From a checkpoint of a small image captioner: 1.8 epochs.
Rows from block 5 of the text decoder of a small image captioner, named by matrix and row number. Rows with one number belong to one neuron. Each number is 500 + 40 x the weight over its row's rms, rounded and kept within 0 to 999. All counts start at 0. Numbers have three digits each.
After each neuron's rows are labels from the 100 texts, of 14976, where the neuron reaches its highest value: "tokens" is the input token at the peak. Only what is clearly more common there than usual is listed. The data: close-ups of made-up surfaces with and without defects. In brackets: how many of the 100, against the usual share in percent.
# fc1: MLP up (decoder.blocks.5.mlp.fc1.weight, 1280x320), inputs 46-91
# fc2: MLP down (decoder.blocks.5.mlp.fc2.weight, 320x1280, transposed), outputs 46-91

fc1.566:534544523501519559478480497540462485526461507516476560534414471495516572517524524515536501442529458496502474545526479487548471512532497486
fc2.566:507509485483457495476517437547518595494552462498449564535449438494405540495437559523523455466458461601534506499564462540555550486499502464
tokens: "stone" (78 vs 1.8); "metal" (13 vs 1.8)

fc1.53:554471511421538484517500522528514444510535484465463417504433487521541471510497441462479583502397478542522550505495461442499527519452489457
fc2.53:518441497512457512455485573497549450533502533560470492501555479483549449479400463483551469534499543500521514484540553523495461560522504490
tokens: "stain" (42 vs 1.7); "smear" (30 vs 1.7); "scratch" (9 vs 1.7)

fc1.267:512536448508524448452470577518514536582519534539496455454499482528413526504569493460511495522439466517534552539492567522516513526516587552
fc2.267:458470546445553520502498456489538507508572563518423515429512488512510496539468492485454495490491560482479542489423513460500462450464476458
tokens: "without" (100 vs 1.8)

fc1.13:452450483561503495527457470576529448510433519436513489464480503496572469564522553476491526544441507500539497474484550518487537583395519503
fc2.13:489537520514521499601560577480470491523462511509644468523482459528498439513546456444457532564517512565555490528498537462467479494450512498
tokens: "with" (95 vs 14.2)

fc1.338:588411540550468507461507492455551463469494444463524536426659494502477493517466501507494468444568578524463541508513505491480486500522487498
fc2.338:479556460514464492514417539475453488505422541470495498560460540444475589498446486472515462570508464518484482489460474511495528522601540488
tokens: "wood" (66 vs 1.8); "leather" (17 vs 1.8)

fc1.194:472494614422490493517469485500484505557470517464512492411479474522527525489532524512520474511480478512529600480499501551496560438512490483
fc2.194:473490426533541548485478528521462547469542465443520506529420459485488542527445479500533465512477491541544513546569500497428458523583520458
tokens: "bright" (100 vs 1.8)

fc1.382:471491524533483423459462467566520491497471495480442563521515572560436521511466479490470476480497455561493562431506600526553509589420482531
fc2.382:428529532575515520503487549511465497566536589491472549505521477514522404476523505449513541531462580550498493567486539479531477465436518559
tokens: "stain" (34 vs 1.7); "defects" (23 vs 1.8); "dent" (8 vs 1.8)

fc1.210:487449532542488567485578473540516491478494499510470485559573471570472494510518474525465544500553586551490575526485582562494601548498489545
fc2.210:504435452514455487521464523441524522532472455503468454456519579499459523448376498517510488483517588564550570557499473528557535516501591481
tokens: "mesh" (73 vs 1.7); "carpet" (18 vs 1.8)

fc1.488:532512494466462491559444498598513486472507552546507530460518534524486483483479509476541497511495545454524519476562521455510474466499498577
fc2.488:447522448498549561522492563514510491519505569507446524498516526519523480485481506509555593554504565461475505445495495475466483512459551502
tokens: "spot" (44 vs 1.8); "bright" (27 vs 1.8); "hole" (13 vs 1.8)

fc1.297:441459471552498517479448412464465510475490435434505442573489524503463560546495459493487461497481511590508556458540458533578549569444498499
fc2.297:510481468477385399510491397450413483454470538486460459513511555495510515485519508457519444459505544504509451502445493531573480505542492531
tokens: "<end>" (90 vs 15.2)

fc1.753:474537542507504532499559475570485443555517478458508510466478489568492511510519444433522514471530475539524470586432470525545576465511540563
fc2.753:515523520532492583428519551513503500510566481468462515589465462437558540497447552501522494545481519500521527494561591524488496453529440535
tokens: "cloth" (50 vs 1.8); "leather" (39 vs 1.8); "metal" (11 vs 1.8)

fc1.134:522539494528591521533488551522493483519510526439504539521451442489460537412460440523498535459541548502544498458496526572505463554489545486
fc2.134:519425494432528540475450573469536500540520493516551483472556513535551447512460541514537399523486508477539561431429525465452531513455510487
tokens: "hole" (44 vs 1.8); "a" (29 vs 12.3); "spot" (7 vs 1.8)

fc1.406:477574504531492489508464519476567515519532495494506484486533515499470524483455526484502523508500476540504540496516535476529499542472462497
fc2.406:529506554497574481535483442457504537467523495514563494526478557450497514509539534520466485523510482513536538493460465474494456436536528602
tokens: "without" (100 vs 1.8)

fc1.273:468501455510542492547453569413481525513502520498454550555498489452558566522466557483556491483541474466535496430449507505491498554509543516
fc2.273:577570461506539536491511479580494494494484472503470572451485504473496512556520557501518459495450470577541485475513481418517557476514459499
tokens: "woven" (100 vs 1.8)

fc1.82:431432543462528494456506543508470486523446480507512495472579548512531483501520463441477459536532488449466554569479530545460517523440478455
fc2.82:510508517505534550529533558451505507520484513550503510526538504524476563449487506535543497575522477490487517462460488487538463493438592474
tokens: "specks" (73 vs 1.8); "hole" (24 vs 1.8)

fc1.420:484477425474541475484465479490478554527566483498498460483542524576544531493553512418510555564631480494456490489488494580416457518492511479
fc2.420:524487577451517551538483514518503470506492556529451471544477459510505509506520455459475508537541526478399539499478500424504467537484543495
tokens: "metal" (47 vs 1.8); "tiles" (46 vs 1.8)

fc1.316:471529482532512503477478493491485551533524480409472478466511502538499511547486485459545473564456498474495493637588444558560470551506489480
fc2.316:501524564520526512471508534519479514547482498525362479514465522460533515481566518490465559505517501498414507467549495448550522520474515509
tokens: "tiles" (58 vs 1.8); "carpet" (18 vs 1.8); "mesh" (17 vs 1.7); "stone" (7 vs 1.8)

fc1.475:466523459509510461483494501488589530526466559470435452509544561479488529488455526540578498425417527519533525464561578474505538578456495508
fc2.475:530503516450563454545479451522489519495475531526491562496534502540561499453468460494464526452486544454452516498479448502518458473475467566
tokens: "with" (100 vs 14.2)

fc1.604:474512488499516521523571506510546435576494534504495486474489515520456491515494500474527488501481508478499541546460506464464472528519565476
fc2.604:508500557456517493498545462527448427530448511531406458508492501544503497421497509520558517481483531489533510527483488463523538434497469397
tokens: "with" (100 vs 14.2)

fc1.149:443572500480524510527452435508513493488405477499506424551448533541536474505526490413454561516527477560536495519539459460547545508500528519
fc2.149:518490560500485489521512522453548526512555526489530480494491499535476490565401500483577464533507532546527471501470506494583595527515622461
tokens: "stone" (43 vs 1.8); "metal" (30 vs 1.8); "traces" (17 vs 1.7)

fc1.184:558425471432566445515567492446499536510576521412437492435480554530496474511538452446520512493503546415461519512520562456537546509488486472
fc2.184:529467521505518554552473512503487508548514479529592485505506524552484506383474521506447581510478515464422530516515454502528515448474509524
tokens: "dent" (43 vs 1.8); "smear" (18 vs 1.7); "hole" (16 vs 1.8); "scratch" (10 vs 1.7)

fc1.6:480427502488497569449506499475425573455527452482526554526511451590572552527480472542507502506517570468490489479540473481464541524539441482
fc2.6:546504579414505545492525503528473485408504526496397508574449497535490557548505537504480557529495542510447503549523508511549494503544535432
tokens: "wood" (38 vs 1.8); "mesh" (27 vs 1.7); "leather" (24 vs 1.8); "carpet" (11 vs 1.8)

fc1.129:462487464542415507487489507538549491527479525474463523452543537509520521514508511460519487489547470489563523508513516576473445494493541437
fc2.129:532519537398512563508547576523512519493506533540368478513490491490521498480442432405505523538519530526384465549463554474552526481512575507
tokens: "tiles" (80 vs 1.8); "carpet" (20 vs 1.8)

fc1.289:525436491486505590478534501517509510481530508542490542441511389475526581497515446486534480487477437549542485436491532506511489485474539522
fc2.289:509441433463536552507502509509559490553427473491477503448523467507561441484500497518498514473579539438529473450445432536505533440470498452
tokens: "wire" (100 vs 1.7)

fc1.378:493537466489488547424472499472552514487497398435482396513505538526515510434540537348494495449480440475547559469479565423521468507457506424
fc2.378:517431462507589552464501535497563509603459563448518483394480504520509449429501492449542533476520521497543531488498519475531487552462546447
tokens: "wire" (100 vs 1.7)

fc1.556:490457479531415472497480468474467529489525535494419512442550509533537569529570548494504501512452508468483456454428504458461471454471501501
fc2.556:590508510535525497533476540479421465486494510493416507468504493537441509497545498522537509470504512471454497466496460432518545492405468505
tokens: "with" (100 vs 14.2)

fc1.195:544539400448566521443520550455490472510478496527477503521534581480570517434502458462508533439484561527521495522489493526492406537460508484
fc2.195:484505510384520506495507506453601455424512506488537493453530545515455484536443535522517563486473482447508482548564508524471490493482576495
tokens: "<end>" (46 vs 15.2); "stain" (19 vs 1.7); "specks" (13 vs 1.8); "mesh" (10 vs 1.7)

fc1.667:501494470446489518438479511516558498573447568542494541447506476507561562459533503429467481480512431526578512563496437513512512542498529500
fc2.667:511433445479521611487460589523560472516447499543447435478475472489554473468499568477527560424482531464531512475470566491546525521489537493
tokens: "wire" (100 vs 1.7)

fc1.156:497436447477478461538524466496497509507492507483454513448568420518478414570514514506550452497520519484451512393513478514519485550535585522
fc2.156:466480493597572519509512584497496508571468500512520521460493530520490497510475510491522555530487481489583532506495525472531503498417449433
tokens: "bright" (100 vs 1.8)

fc1.446:530483569443498514498543534509509454539552483480482460506488532462523485445512473515412528504443452539510503488471581496525550539436581568
fc2.446:561488507470440536442526494498458515486587469425466491581506543469477480497481496441558491517532533543562568558476552446494618485493459521
tokens: "hole" (41 vs 1.8); "dent" (26 vs 1.8); "crack" (18 vs 1.8)

fc1.733:507442455506506444479516452561581454460565476464473505535524507509502543490506497546452535497548466540508546464507539566498494486552479559
fc2.733:571457512444456544497481500489424542519534498571426493557494503448516541509519430455467525531563536465484478498482533437505512518539530520
tokens: "metal" (46 vs 1.8); "wood" (38 vs 1.8); "cloth" (9 vs 1.8)

fc1.305:536517547454495480517472508530484438579523520510482462451499516507536431515525500449590566573521535546443530531516578451563559543455604504
fc2.305:483442516526452461517523479514538502504473545545464468464503526503492446583496499444481541559457525536517502486549428465575518449457478507
tokens: "stain" (63 vs 1.7); "hole" (37 vs 1.8)

fc1.142:486517410555452465493515586600475447506414488471493475446508452470488523573455482472475498510488464497501477476452417505584497576489480524
fc2.142:494526471514555511496449611554462501523482531532479585427503503425479465507528473533504522491498516515535491445508537465588506449479436506
tokens: "woven" (100 vs 1.8)

fc1.712:497477445574488534485487527436512551532497417500540571518477519513506510555522559491492481463469482482488563541523520553470487524510446454
fc2.712:490444474417489465487504529561574515574488529458507469508495536432513521482485490469501463471488578525550562482509483496516489480465534525
tokens: "wire" (8 vs 1.7)

fc1.50:423485420473507516592499468485485568618517419482513486491449477470466588510488485577483490529502530550606532524428515539528519529469536494
fc2.50:524513505507423521499547438489457483513515557509416528500548469532435519496543527481529513562447467486411510532491465500570510548509528509
tokens: "bright" (90 vs 1.8)

fc1.452:519465515478439409479461523528484484512553493472507513467501551548571481534469542450411536576516547554465546485492511608454485551476491499
fc2.452:538485505527485543513496515532462446514470500553552496495455495490434490450575474511471449509536505488525487526465526450550531473460502520
tokens: "tiles" (74 vs 1.8); "mesh" (23 vs 1.7)

fc1.314:480476595428468539461453558519530539490538530519527469479475531461401575469568437470505489474495579543449573418485474486569503538567491507
fc2.314:522528473536554558494493577482494504560415460493471507502543492515490449432495588487518549445484492447560498436444503496574494529492496464
tokens: "woven" (69 vs 1.8)

fc1.433:446458503429484506491471526485522457554561520524513452533480623514499462535483481458434465483487551502536555530500497520544480485478469512
fc2.433:470505503524482502565451429486481480505542542457541495513559526466478445518442456466471553487479574527475506532536548526526457523458476516
tokens: "dent" (33 vs 1.8); "spot" (32 vs 1.8); "hole" (30 vs 1.8)

fc1.682:521488475572450531531521555462538561530488468525495545494515452474481543514494526456449508518535509471459521496461528521495480584500409530
fc2.682:584469582534478486508527496496513466488477524554524483513461562533513565468487473527570513571533553461555466498449509557557522455467519468
tokens: "tiles" (68 vs 1.8); "mesh" (27 vs 1.7)

fc1.522:483533476461465531560458542469563514497475471478441450475484561489503500524497475471473523515532440529562554486491495502489468534520566540
fc2.522:535460535523473476516493484561550517522473553462417455516534514550535450470543474453507489523532532519531542479535520482536519497461516499
tokens: "smear" (92 vs 1.7)

fc1.10:546474523524496540556463460524527502449507452501477471439512482450440510521450512500545498494466528567516460503504527613459517512522515509
fc2.10:477524484487456545520510562526522520531512508463492541542458476441521567489499474441541480505506540514591512513474507482504575438510411482
tokens: "brushed" (100 vs 1.8)

fc1.575:506571549404537540495469529541531525567456548509491523481490456504545549502548463521460471489503439599530464532558529476594510485521528523
fc2.575:482551529541478502477580477568510565516503450490482506498438481510514442511500427455513531546464486546515513571546445545573498483543499498
tokens: "tiles" (50 vs 1.8); "cloth" (30 vs 1.8); "stone" (8 vs 1.8); "leather" (7 vs 1.8)

fc1.27:520491538465473429548492593424520486558591491504465470503507504483521498470560508456544509558539499494463526473452533495492553568518491501
fc2.27:466522504492507520431466474501473494480500487407483548505467418493477488547502501515508424465490408497592491508514544558448481446495444473
tokens: "without" (58 vs 1.8); "<end>" (31 vs 15.2)

fc1.454:542414519457478472486418484498545555474572511435448466482523509536494426459492529406488489519491457492558516488532516512515507528478501500
fc2.454:524501460532466467443421483501523492495518506474488447516501590508471438459508511480535540512494546531550527496502495472533477505417537567
tokens: "smear" (59 vs 1.7); "dent" (23 vs 1.8); "spot" (13 vs 1.8)

fc1.591:494504476498468468484472535516519509537463466505483424541536493545464469560445409449480485525501535522466505527440481457531503468478554514
fc2.591:527467514452444428447520417500494494481522491541547481462509535507568577493444496567447491470532479559491546459519461590438539501562495483
tokens: "a" (100 vs 12.3)

fc1.460:425430410523504521499393490578445519552539481497484461464473497542474534471451487541591504511548457578492566462538479549479492502446547460
fc2.460:466507494527525528463480496492511550482528521410626503517407461520479519488484479496539446528490488516548509515488516522475497488488490497
tokens: "brushed" (100 vs 1.8)

fc1.291:481455516473490536436467504541520541490491469510478422506461493428543511493510506448480516478541489438516566520468471469532491478483531485
fc2.291:525457505540524563524474590502559542535554518498485500494523559547503426455475485461456510594497481482482502500518509467549497513441569473
tokens: "wire" (100 vs 1.7)

fc1.277:496506549437510495430497511543499534509494518502457539461578440471531546419484468454476446487512540495490503493533575519502454463482465544
fc2.277:599501565467496518573533497449530504449491556419537508520537478499501512531425557484522533509508498482488467519487404500455527499453527550
tokens: "<end>" (89 vs 15.2); "spot" (10 vs 1.8)

fc1.638:551482449484482490538406458477512533512541518451493446508511461512468445497476509424458463483482494466541492424556581515562510522427517524
fc2.638:464470492528497442522495486496494490378517437492508491458570476528465500519487487546468479479474486522462501529573506545441444514460438508
tokens: "bright" (96 vs 1.8)

fc1.588:524424549468489535468509536512511531517436500472482466478503481441505533541477506508530483455477474525499458536419476493577473526514549547
fc2.588:498574495451551504468530509523449573468520515441531579551407496398542556547469501530520479520469451454518497486572568498426435453537536449
tokens: "metal" (52 vs 1.8); "leather" (11 vs 1.8)

fc1.243:448479532513514462482556536450459514475525540513493491505500608523397485527454491540416459460458491538530546419468505485431534486434531527
fc2.243:539550481533563434523502459502487514439484468477487524459503551520487502484487393443516520500541482540578590461471456518481472471505461509
tokens: "hole" (81 vs 1.8); "dent" (8 vs 1.8)

fc1.738:417477519504486477521488430547472474478434454455470530526523435482488478600453519507517457554546464478524467521418516491462554460501459443
fc2.738:467505462508474508494453531482504525558521522511475547476466445535467457494474501493585544515520526482570487590439494526540582500451541527
tokens: "brushed" (99 vs 1.8)

fc1.361:418490482454457526451471442507487518484456540557489511477464536433526556459529593479498611504478529561491471479514531610525485504505519497
fc2.361:499515483457545570503553532552576560521496479469579502442513502466490490503515570487582497521482521443541481431493440448544502452506443529
tokens: "wire" (100 vs 1.7)

fc1.225:533423543476510481468455519521480472494531482482516490528487497506487550541575478516516503520529525531532533519503523543505523571481570491
fc2.225:488463494555509410499477422425484412474569515522449515462458536499470536558497556522515530529447552525568541514471480487542495535483526450
tokens: "<end>" (71 vs 15.2); "a" (28 vs 12.3)

fc1.559:479459452443460474514507438523532484483539507499472491524540508577471453581406479510465550537536446509495529434515564525480470583516432489
fc2.559:574483546426504539491565525506495507517518475539488456492495466501454477442461502475519510519539566468597577552484494467521545525506507471
tokens: "carpet" (55 vs 1.8); "wood" (16 vs 1.8); "leather" (14 vs 1.8); "mesh" (9 vs 1.7)

fc1.229:487558509500472497528434519491531571595514482468530475483507529517479557471532506444526525549547503492526627469497510548571424535567409499
fc2.229:525547505483503515475436471529410495406503481564518499520468551472504506496527570513528523542539519427528458506460542483426504534477487533
tokens: "defects" (60 vs 1.8); "smear" (13 vs 1.7)

fc1.666:540500555520478551470479540575588520531533472506469497463474441507483490497620442534451450499478527546534487547468457493503493471467448515
fc2.666:501514511463461470505521401517549461502468501520529502520422430583497492542489494502477514527457535564482530559578470511526529403527517484
tokens: "stone" (51 vs 1.8); "cloth" (25 vs 1.8); "carpet" (12 vs 1.8); "mesh" (7 vs 1.7)

fc1.498:511555402524561478486452573578502427538556504496464500585567465476486502506560480487416541486531513544505557449507490435567466460424466548
fc2.498:568503529544481483469516539574509469458558473466500475526499488395525588561435511485441518419555515493468486495488577539521453528539477553
tokens: "dent" (21 vs 1.8); "hole" (10 vs 1.8); "specks" (9 vs 1.8)

fc1.241:514406577460444495481438475478453493509511499526502471527535494525506509549513419509423532554527465521499555502412504508466551581509470464
fc2.241:546470535448453459456540526436499444470540540514490458540464501523475526460505457519514536554541521513506518523435487465557580492492568483
tokens: "carpet" (61 vs 1.8); "leather" (20 vs 1.8); "wood" (15 vs 1.8)

fc1.339:580522505482442488451586482541544497439477475492511466505597495455495491546514403473514527528505530501470578484445477527539517567546502553
fc2.339:471445492514445526503488457460457443437527472559413534517382531492459641497501501574451514509503447542458503566501519470509537454502534490
tokens: "specks" (68 vs 1.8); "dent" (13 vs 1.8); "hole" (10 vs 1.8); "crack" (7 vs 1.8)

fc1.7:554612473553492527487435511484524555500539495486532545456560483444570578494469480493478560475452527464506479436511476513451451483501446478
fc2.7:494492459502539512462478440459510548470465475513532509489540583543528503511535498610427472458466515472491511482491441543581531471480453466
tokens: "circuit" (100 vs 1.7)

fc1.437:513462482481528504467442493574477604576536527561491520453482441412471504503505533510563426503506542513490493470447531514574521530481474549
fc2.437:506492449509431517468491401452508556475486513509413462473491515493399539492500574547472451500443443565455466561504498501534496490516581517
tokens: "stone" (66 vs 1.8); "cloth" (12 vs 1.8); "tiles" (11 vs 1.8); "carpet" (9 vs 1.8)

fc1.202:500491502597448466540541476469504549567463495534535474412536483554455476569475423530475424548413512559435501487514432511490498447446526532
fc2.202:521447537506492444499542549523497430573447547533442535364488461593493502509512470531506518560493465497504533539467450527463504476463503537
tokens: "bright" (100 vs 1.8)

fc1.163:547416501572432457491468501526487512436567471455495511544562429531478503500465465538472544516592561462484500518529485460526580550533511500
fc2.163:504451474468476537543477548481469546445511561513483479528512459529505504484481493549515497565476509493549494527486514525532565535503543485
tokens: "wood" (47 vs 1.8); "mesh" (31 vs 1.7); "leather" (21 vs 1.8)

fc1.510:521512471551511486507515498524506469538512501498473499486482532531473431502439485517510480444530482535549531548511515480544447475497517514
fc2.510:590464469498425488465487540473484541501485514498532495566503504454420465443473472469481537523532552500495497455459548527540465467515482547
tokens: "dent" (38 vs 1.8); "smear" (36 vs 1.7); "scratch" (14 vs 1.7); "defects" (8 vs 1.8)

fc1.230:426530511517559488464512547503508560484447523492485509447518530538413494507493570466468530520497554510574527573498580466453507465514530557
fc2.230:526477537465536528531502544526547552489532529440485486521508463426526517474482532455569518449452453522497486526553510406481567533467486512
tokens: "without" (100 vs 1.8)

fc1.100:448538485472518466492510549498554502525560484487524511520443470574530489495477481458493553490441558520536578471490492493535443543432525478
fc2.100:411481438488502507522502543469478469556545509482424483558510556574485400509536422546556529542512514487510489493477515500448524493463486482
tokens: "hole" (48 vs 1.8); "spot" (27 vs 1.8); "stain" (23 vs 1.7)

fc1.577:457493514576471470463459513512501492497494416577479453481534512418498460506530500386494516520474562488568503505513510497539538508467458514
fc2.577:523529494513426487509557448473546514492470510506485535531483498467510503568526572470476460495517497450535460486487501498469513548570477527
tokens: "defects" (58 vs 1.8); "specks" (21 vs 1.8); "stain" (9 vs 1.7); "smear" (8 vs 1.7)

fc1.763:509458495539553419499481558498539483512550474560514459467491440521445479507548483514507521517472520497543483484530490621541455549466501474
fc2.763:528460474554519472479522532459485495555470478539473531434512550566488602497495479558541470498494476494527515528487476484481446508438493453
tokens: "bright" (100 vs 1.8)

fc1.698:567488489465484533489432525583543479550462488535440501540481472519475494459536462450486554487500505518520522499538477502502448398517523475
fc2.698:566477542490553498530504513530584461466512475499510507465452444569540576556456492482492521486514496517475479538481585477543425492530541527
tokens: "stone" (55 vs 1.8); "cloth" (14 vs 1.8); "traces" (7 vs 1.7); "leather" (7 vs 1.8)

fc1.101:509530497467422532452513623556452570526458516533513511488603501530540520503474529504544500544589500499523463479475525458555521519518533528
fc2.101:514455505516436473570454508524469466490473556546481491423448539549440466495547495493433488550490555525442485526485466448539547529393576518
tokens: "mesh" (39 vs 1.7)

fc1.43:418509446545505473530546492552511429529543553491490470524480526469576562449482454504493480464488522497492554517464466492528460445516499477
fc2.43:490486532527493488566462521509501523501475457428540472512532548566465505461508502452467551501522525462591582496405490460478530525456494505
tokens: "spot" (33 vs 1.8); "dent" (18 vs 1.8); "scratch" (15 vs 1.7); "hole" (14 vs 1.8)

fc1.34:489476484494501492463516503553519548497500493471543447491503463525502518443424470511451485542500468560546528515573539496453466516503546523
fc2.34:526474591530462562508504589545511485516420526492522501531489486505502527409470489465448570512523533456469519492499563486508486498500500435
tokens: "wood" (54 vs 1.8); "leather" (42 vs 1.8)

fc1.550:482492474549532530494431507496564610501473447488502511499522431488440507529443549485490492486445555527511616487529476459515507491492485483
fc2.550:534467546478450500489451548512417531543419509471517519510419446418495545504480544541424515436561490464458468494497561547451457554518479454
tokens: "woven" (100 vs 1.8)

fc1.329:475531511497460436466523475529541529500484617533508462495555491509521535515482532450462494578589547431477528507459564520509442492501503505
fc2.329:511520468534481501541510569513494481563459559541419480455516435530441452489538426476443514485500527513428531453494524429531556482444566528
tokens: "with" (100 vs 14.2)

fc1.634:485488550555487535540396560484502548510438557495490543489514476571549566543488496493534483476537504514581525508463533487530500565523489496
fc2.634:494516454502569515508444525537528499476494522485531516536510543470481520528536490577493497476485553496484463462440494483501532494413498516
tokens: "circuit" (100 vs 1.7)

fc1.582:430501471514526453578460472490500528504520494435458534505514467405514529497421550504503516528616500491520560442488505582505498482444495488
fc2.582:496487495580456520475471555518522473554438512467453495487526517551466500504484478492449488438462534511453491399503450406509487585395517447
tokens: "woven" (48 vs 1.8)

fc1.22:474550491564501499476429471439525608456533461547446537534400520506516556572519487513540525491509479497477454458481486487548450459520488445
fc2.22:599496477438444478515510438499401531485514543548455524467489505519444586477493512460410469474564500548485499490529449447605532535528571500
tokens: "wood" (61 vs 1.8); "traces" (14 vs 1.7); "cloth" (11 vs 1.8); "carpet" (8 vs 1.8)

fc1.652:464435516551408468521505503497486444519543453457545493533500524473491503611469486497477503564517502524544513542539506527527480540485515537
fc2.652:495465417465434464474494465425567553482493519535469517477545564501469503498515580525475492551505506475475481493488532422535570508476477508
tokens: "smear" (74 vs 1.7)

fc1.505:520549438504543421564460464472475515522488414521509518430517490492438577501518599525487527498463461593488429486587482511447514451501548499
fc2.505:558490512482515476476495450430558511563558506545392549510424459517431546504491496487529409498500567546485521582529462486575522488552548432
tokens: "without" (63 vs 1.8); "cloth" (35 vs 1.8)

fc1.601:509556502559580594475518535588541469526449454581458466496501487554445542493510481481516482458491519593497533564572451470576504470517499525
fc2.601:516537521538483482451531483544442463536469482497458502470437507521448514540488535503442536569494555549482558525605476472521492453532459454
tokens: "stone" (70 vs 1.8); "cloth" (22 vs 1.8)

fc1.518:501548506486535489415473456529567536496468516555502575510545467561482531458483482533511482455360563521506536520517484531542483476497520470
fc2.518:565511532517470567451513531534492487477450504499490479455423506414440516507444540467498514483499476500484520561587506479505489436515523488
tokens: "cloth" (85 vs 1.8); "wood" (10 vs 1.8)

fc1.578:526498478481547570498510555574509483532497528542466463475546493484447474412511461424459513424513485542530481469468506474508490507459505518
fc2.578:589489517527466466458503491533502463417514455452557531491526494516451529558439486476393518489460518487480506518496529571485524508489499536
tokens: "dent" (52 vs 1.8); "spot" (18 vs 1.8); "hole" (8 vs 1.8)

fc1.515:440535471503559448464521560567528465497486511465473476449463522523533462562545507515473499457503506513510527518464471512500479488546487509
fc2.515:550548541536505524452591498453459435510502448532475491489503418508523481454542499582442552527504498473539508544503448449512560441443520463
tokens: "cloth" (76 vs 1.8); "wood" (7 vs 1.8)

fc1.741:513403543492484538454512504480454494486446475470457499525546575519480480503473521530451515425539455531453514523448575545551578529508483427
fc2.741:578526452543509470524555495423495574488500440576517480516465550485480530525532493496526474553568501463548516447432490524536519549481442515
tokens: "mesh" (86 vs 1.7)

fc1.490:472474508518554506459512459489545568478542431459497450455502465474493440506536469518520535497457574543520523516499456525462543492508462484
fc2.490:470520506505528493502523475489486493558519484475451496463406494538493496482560477522495487494496472493541510559553458494502566441446496465
tokens: "wood" (53 vs 1.8); "carpet" (32 vs 1.8)

fc1.66:511491602479527525479515499471492502542551484531558508496457502465526441482565495524491552429580549514509500475495544483466610522553531467
fc2.66:473504441514538446454516523460527468498458524533443505433479569532456492484466520505526473520488504493547484483527439465522480612488483469
tokens: "without" (100 vs 1.8)

fc1.168:473543452528552480452526462422510538473477449539483484508503559493474423501477468458439520526584488466528485479472469485548523495481540542
fc2.168:476440426498461516453430474442498547511483491537509432506508533486483478409510504518569503552519487502551481539493485457565478514468563438
tokens: "<end>" (69 vs 15.2); "dent" (18 vs 1.8)

fc1.757:496493474546485497516539481470520513509566461512472524499510544502434529468611526508518570586565551550533520473468450511467504519458459446
fc2.757:512487501431436410471495411465546520443519554484444472544536575479501489450455520453501527511502501489491477508521462537547454516536523481
tokens: "specks" (70 vs 1.8); "smear" (16 vs 1.7); "dent" (9 vs 1.8)

fc1.188:472496496468514453465509511481510519504448488494470408491533458505411484462412452491487547639486489485500539461463606597490524508515482512
fc2.188:460526434571561531486499544494478508534498535551576495447498510475459538522550479442475554482460529503555488507434518456512508529350584465
tokens: "mesh" (66 vs 1.7)

fc1.620:491450478520559477496543607523488509558539492532505459527537479546520476526507477561466508462561530493483523435426511470487525503473473488
fc2.620:504519490514510484515519472457537498477523437515486487507448492502510540506512458474445499484498537525495561469525477475573545536497492474
tokens: "carpet" (46 vs 1.8); "leather" (29 vs 1.8); "wood" (25 vs 1.8)

fc1.660:385462512501478506480497540458534551453517598480427414423558520505511483461428476486466435462468494560494550557541492510500577460479498505
fc2.660:526523539479502406561474505512440491450521498508461536517453499453454605476462526471485474523542445489535540500465513512474549512472541563
tokens: "without" (100 vs 1.8)

fc1.473:443506495481447485477504490497533499448463461453473528438450484527477510521454434558559556503527483635563526472533497516584532469499482504
fc2.473:558500505488474511458515465472511550516568523486471523486431436474422489492533572500468476505478537546548488511587492419541539443521484467
tokens: "wood" (60 vs 1.8); "cloth" (16 vs 1.8); "stone" (12 vs 1.8)

fc1.266:472522534461495536523535494406494539450442493571470520505459575460460545443526538492475557535498431493509514415514492517515488558485463561
fc2.266:518495478471472490517503537494513519468447512546478464491597551440525433495497487480490436507520512518417461501488444476563475487503469544
tokens: "a" (98 vs 12.3)

fc1.679:436530533476517442477486509471580537521492533480472458486572489518580497475500486453524489524634475494515563544453514527467519492536448534
fc2.679:552533447559510514546452502493512556473550436545535489514472542533396529504496574489491502459487411502534450487536453496476414438455470576
tokens: "with" (100 vs 14.2)